Rows from block 6 of the image encoder of a small contrastive image-text model, named by matrix and row number. Rows with one number belong to one neuron. Each number is 128 + 24 x the weight over its row's rms, rounded and kept within 0 to 255. All counts start at 0. Numbers have three digits each.
Before each neuron's rows are labels from the 100 images, of 14976, where the neuron reaches its highest value: "responds to" is what is common among them. Only what is clearly more common there than usual is listed. The data: simulated fluorescence microscopy of cells. In brackets: how many of the 100.
# fc1: MLP up (encoder.blocks.6.mlp.fc1.weight, 768x128), inputs 0-63
# fc2: MLP down (encoder.blocks.6.mlp.fc2.weight, 128x768, transposed), outputs 0-63

responds to: magenta stain (46); long thin cells (32)
fc1.486:168130139112109115146140143104136099147182122131134118114148127098154067126154172153110123122150124149130125114140102103115137161123139128136108127136152158143117115145149155122116113110096143
fc2.486:085142139133113124135091154133132147119153111124103109124161149115122095115126097115131151112173146119066118157178134122103136126109159130142113096146120127074143187147090130122158120149136109

responds to: red stain (68); few cells (56); cells: one or two (56)
fc1.123:122121127128103156109104154139130122146136135120157135096081117095121138099126141174148115130099124135119161147160127104132081116106146110176115129131087152114146142130150137141139100098133198
fc2.123:113133097132057132093110095116129116117163097100088112079156126164179135081125145078126101131104137102134101134078103100177124121131120122103139122095143130127107146107153084128133107127119073

responds to: few cells (74); cells: one or two (74); bright spots (32)
fc1.29:146116124135147148146138116154103153131111175113102121123133162148091103079143101151170148147141119086116152118154126169141100131158090118127145135141128117110127091152094097143069130127100140
fc2.29:111155132117156109142163151117115128133124097108157146144117148129145194104122156133099098124120123166127090152119116140088164133124093142129123105138144131115119126099171123103145103102122141

responds to: ring around the nucleus (32)
fc1.243:128080131187185126141138130136155117139155152180132093128177176107139144126091136128128113114093145132101151089116106127093162143142142123106148125127147107116105155163135097154110109125106126
fc2.243:095130127139101122124135160087125099135108135070193144109162131140141085157150130128136170131142132122111164111099120115147156128142116123130104097156076149144128139168073153138146120159132128

responds to: magenta stain (40); ring around the nucleus (33); long thin cells (33)
fc1.316:125146106119164089129137125111122156131129145126107079050143124148155089182118173140108145130146088121073138110127136140147124163129125132128111134161120139147118146073138145076131145186145145
fc2.316:115117143133182094119115147132135148127093116050125172102132080111108156112114117134157098133164125124131107126136133152100122135105163142142145137143094134124129102129125132168099177137076099

responds to: few cells (99); cells: one or two (99)
fc1.82:136154112097138059122145120151144128135178100150126112067116164146138103123152129131130149100135140139121135128157143094201155119124119144147165120161133158103172130131150137089082138132082123
fc2.82:163140104134116127105115120182176118126133122142157128150145121099122147124134113112134140094159100172168129140135127110113138140120131072177141117117133135113178147115129160088113141130120133

responds to: red stain (43)
fc1.283:116160148129147092129145158116138151156102128149106142124118140080116123099155106150105077098106076080094116141106113134119146119151104115128171133114139167100166146103122152122132109128133128
fc2.283:132120103102174124119128149083103169100144163124099143108144100129103134130126145119106131124120095122087159099135166128102134140079137114161116122117107112110119141105120138137119115158094090

responds to: membrane rim (57)
fc1.730:087155141128115133109113101110142131130146190117131149166114138101126168142132137136168113094146166146166117150110131046106107146161131106108114130113153123141137129075085152123118117201082180
fc2.730:142105133121132130100166131158115119136111123114152123102094155131130133122125073128140139095159063146171092080162146099139104122152101117147133161143131102173125141113113115124136130101134099

responds to: red stain (70); few cells (64); cells: one or two (64); bright spots (29)
fc1.560:121146067114116140158118144123116157094093156102124147126085107153119127156109113118088114124072096137114116130123156119140109131156112147125133120147140114127113118118127116132132131099126132
fc2.560:140129129113143141142136126137132131149143134119139148128066120139144147127118089110145167132134093150138120139145123091078129167166134110146132110126131150147131132114137130142108127080154099

responds to: crowded (57); cells: ten or more (57)
fc1.455:096135135121128155121111116136128125172081116081104148130105152101146115131135114147179126148135119122158103156090084129122073127131162113090133169107125160169150146125138091139124135098100093
fc2.455:122064111115114175140160157152123114109128113125136188169150164150104077146123123129152109134140061139137166143123148132116114142154172133116141114131135140139154144109152118124169166151139152

responds to: crowded (61); cells: ten or more (61)
fc1.50:151118150125144109168127119128097107107155188134108148128086151114103115138127132129139154146135081090135117142106149136114155094081139138073141147107155104129116141105119115140185134086119106
fc2.50:157160136125164139110121142147108112117101137128121146108113131150137147157140088167146154147106115116144136113123143127140099071147193135129123134138123134110115123173151127141124139136134168

responds to: long thin cells (40)
fc1.49:149138135099139123201097146116111086123119129159103130162128131133134109142112097086183168138145117151146111155136140112129051169124107115111136148104143092135097119118128108130123146149153122
fc2.49:137137138111125087141113166109112115163153112158195130184101137153102179134107123141102105120127169145139115152105107121139152140112126174123107154100116118132127084142133151172153130121133144

responds to: cells: three to five (60); membrane rim (52)
fc1.323:156139076145111181135109129169107134147145085111106115098154127140115145110119134127117110182164092124092133204145107088081176134173140138159131131116112168109142135127097091152106116125117174
fc2.323:146088121138165086133150159145147110126117074168135152135154104114149153157115129129131147127104174125099111109081131128190132153165109090128122117116138197093132147127127107128151193132126116

responds to: crowded (80); cells: ten or more (80)
fc1.158:128154136093109141133130145119091098135122111146125157139131089166141125135147124115141129123156155132111119135135098153107171131115169128142110093109116180151092138127123117139169128139119132
fc2.158:157151136174135141198129086150096121109098112113134118148135119163125129102089190126133128181144139089143112123157126105103172150167129120110128106143149105126143123106152130134134113143127143

responds to: cells: three to five (52)
fc1.106:151111147140113125137130083118135112157107124082126151125120122072119106130151155148137076135113135144116126175123128147104114107132154126130118138117134126113125144128151054093158156156171160
fc2.106:129180135078106150131158159138152163155087117093144088139121120149108128114137115137125095132169105097139095157107120122127138142092164128131129108142122108109107154148163132189126114103137146

responds to: fibres (35); ring around the nucleus (34)
fc1.401:134177138097116112154136109083123194166161166152112142133124140137135119139142100121119138107105160132105159164138131163107127119078095154126157136133138115130142133225116138121186158112117097
fc2.401:129072151121128116140110108184090125125117147135165154114089116119127115133147124117116110094132104141086121120156135082134167085103121139183187143118154114089156129139116121125076135102066147

responds to: fibres (50); long thin cells (31)
fc1.115:106143088115149108116069110104103071161102133127130127113144145103152166146117124128148105143132094103104141103110171100121134117126150073147115129126119136188120144148094130116129135221136127
fc2.115:089145127119157157124116113087060144145123117097139140126136141148116076133118086126120081043132165129144125129125111112131160146153156123122105186110130179169140079118084129115181130095136102

responds to: ring around the nucleus (33)
fc1.94:119106131121132145127109137142111135116140117036105078125159125115122143114134096092121084124149127120120103110173132109118122108124131155191117131125178109134129119125113143132086158108112125
fc2.94:109123140126140113130133132173092153130153185137144155121168124124103089165109137168134133154118131127163106159117114122153116095099142101133082146104109137121158115142140147119118145177128163

responds to: magenta stain (50)
fc1.751:131119137141149138137141131155114135121125178150147140091097081167142104101119084168098153121120149102098124122135117126115089151129135153090127128113187150124074144121149103141144126107092122
fc2.751:148173081117147109170157122126108145096134091108156115139138113149142111100143149111103087144130140117148114102103134118192099085126147065147102141141097087109143097149117147124119110143149141

responds to: long thin cells (75); crowded (50); cells: ten or more (50)
fc1.359:102102143144134113156125147111110086111114144112128130151115111120146198081113124155119085140138133109150135116106133130107152137169112074092112129115159125097120132200108136130114102137096138
fc2.359:163090109148113134129115080147070130129132125111072105154139110150126125150107081143145116088126081117168146141132099143106144141164154149101100105137151102114099125129126138113173131145140133

responds to: crowded (67); cells: ten or more (67); smooth cytoplasm (33)
fc1.686:128135105141121159157116129150103125153123089139116162124128152097155139120111114119164113138147163104131151080169151148123097138097092140068122090106148140159161130159098124137131103132119149
fc2.686:097102153117151126131117138149138117155107129125117113174128158172115155128127141140165108153158128109122152164067112142157117119102173101134111139103113135131121137132134151133166111143182138

responds to: cells: three to five (64); fragmented nuclei (42)
fc1.696:132135155140126143093107152128093128134112154132125086126113152116110119134097156124149166118137118118124134126128110184136142114123101130141143157132127152145147149124111112127122117113142167
fc2.696:086083103098133096113166173148140150105105129129125142107175122118154106145126117131130141128128129103104127141122140116147115144136148136153086147089152117133116154137135123107134154135194152

responds to: fibres (48); ring around the nucleus (31)
fc1.527:135141150125098121128102110113140137140121114089135112105148140145111127139128108146112124145121103156183115138139142143142114129113136129134140095078115119152143134004127135144142147082132159
fc2.527:121074142115108129114114067106126105150076140068114160113119111117144120148171117120148141067134150114119103150154106164134136136117164078124133152138108118156144095142126161118136130143091127

responds to: fibres (30)
fc1.424:135133132127136146132157121123144111114163122140136142129145136098117179120137129138107130121170110138178141154094131139150123131146112116096139110110147145121124129090121121134104149123156148
fc2.424:086130131120177115141097109130187160147126131135088119127151181071113104118158112119113095105137084122148106153127103116161170113131146141116178165130129111132120152176159174118098124108091124

responds to: cells: six to nine (57); fragmented nuclei (31)
fc1.81:106168135130111087150170131101100143087115114151141130105152180150118103165135115091137062116142162142129135126124096097110139108120143126105124184138136171127153133152151145129126139100098154
fc2.81:097098161161131110078107143109124132117111104143172162143116097120118139118086104150096141125136119147163168105136109096152123124126156106140127121158138112160146136131131104160096114122113137

responds to: crowded (67); cells: ten or more (67)
fc1.62:125168100152130124119149149139118094130143130125139141162133127168102134149129119109103134157134139101138141116125181158183118113120191125093115120124112110153093179094082128137149078117136148
fc2.62:148123141165110116153083135131131156158097089151124147109159128134170135111134144125134132149088109119137123162127125129108147157160144138106131135103137126146166145139184155179173095065125136

responds to: membrane rim (86); crowded (51); cells: ten or more (51); red stain (42)
fc1.766:078117146136135117142117128105099164152143106109134107179131132103122135147156091183121136135145173129129135082110128083147134138126116112101111119141161108188127145138157166089120160090132163
fc2.766:154158121087137132099192127175145110158147155113091123145105159137060115113090117132108101091116100120129117102141156084133153142160118121117171134161172127165099144129167128120161120093112108

responds to: cells: six to nine (68); bright spots (29)
fc1.320:145086102147125129153129135127153111162154073106117124112099041133145104101138143168121133169132162135104153128099127138123125100113149110108115148122126105136156159107103104096156143138124150
fc2.320:178144121112130088123122107158182118077146156124098104082117119090151131104109102114122096143126146121104140117102133149196114128142128119128128129137132134072118155132144171128124159120117186

responds to: crowded (56); cells: ten or more (56); bright spots (40)
fc1.488:148084099141148153134122145116129101123196135078162113123121139123113104120164133145126104162119130154101119086114157147102133190144119142134100063123124127102116116142100143144115123145117120
fc2.488:124155144126142147139114154141138161134158143136114097101128114125162151125135105118135128163160162110117084121113132132059123111110110147102132151138166145140143146149153132104160151130149114

responds to: red stain (51); membrane rim (48)
fc1.111:192113089119130158132137172136081108132139145149078100144134144113109144091120063175131143139148121114116067099122123124113108183136143132150124154068139120170117134175083085141107152131110121
fc2.111:170153107098123156147158141134150122111114086161157117116127086131102126167082126159123162123119116123154076119128124120185144166172127142099150123140105106128116066142136127153151173133127141

responds to: magenta stain (62)
fc1.1:153100137137175140106172135145136113138155098124138144086121108145094118107132098137108153094136152102122091179113146134125111159126123117111132083104123165128097113119104089161120136133105145
fc2.1:141175184143110141158145105116180128086139144157144133153132094105108155126147111119114129114165175109146115137121124118157166118097110102117136114132099106133114117133126108122131076141101147

responds to: cells: three to five (51); green stain (42); smooth cytoplasm (33)
fc1.64:105117096112129136120088133168132086153102116124078153116092116108120124135099146171111146147123145153096121135131135161121144060160089148139136121121130119150147173144129151130135161126134156
fc2.64:173111086109081163131138098161136090149081113121128111128150188122092101110160171148135091165172113148098126102120111134162135150100082121101120143142132166122097140122132112131125119135163125

responds to: membrane rim (36)
fc1.615:103134131118115106097139128097159113149120127144120132158100125143113103092184107158082111126099130164136117152078113115105134165093119128140097128114146104145100149106126136134117135148109103
fc2.615:080109126095119141121114143134106131118144104168189158143100145111139137142092131084120130138109076125128120142151130150128120074100120144164176130134139119129118162105118162123160148110099126

responds to: membrane rim (59)
fc1.556:103144119118127130127157153106113135136159134113075172131143100147102104113103077092110124139138101136130146181184109173130082135116135130145133184068145126147170131119088143094126121147122128
fc2.556:100163113170097154163080115119123133113136136153148136109099089197173153129120113098132109103086137092129107157131141108133091137117132156100170146114149126156130100126116049113105075139132124

responds to: cells: three to five (52)
fc1.728:143093168133140139118105163146162086120147124134109121135118117138087146122083087148133130092128132117082128129120126112108152127152106156083101099125128139131100100126087081072136136102119127
fc2.728:169120140149138134120134130111150093118141151120155104101136123123106139144147099169086130164117155149133099094115116086148096157108164132113146145114121121126115077130152196130100091157095129

responds to: fibres (45); cyan stain (42)
fc1.589:124127151153142134123146166137151170130118141136145143155106115083117114105131108081137129135148123148114090130139141112061115140156138093116125132119116118100164189113093138096116094134099118
fc2.589:115128125123136130150145090094170092117125130148113139146126142140073105129151155150126098146133120140089131141136142167155149101093160156114169127123119092113120102121151105148119095162154083

responds to: membrane rim (37)
fc1.611:138112151101161139133142109092090119150136155105140151135134140162078173103110130126130112144098112065119165057100158081115079151142124141143152151122165159146116149133134150131159124099141141
fc2.611:128162179133124138122132101144086154110140072124126103117121126158146126070116137149119109126133135136167144100112142091137121140163130124111154102120164137072131150132139106118124080107134127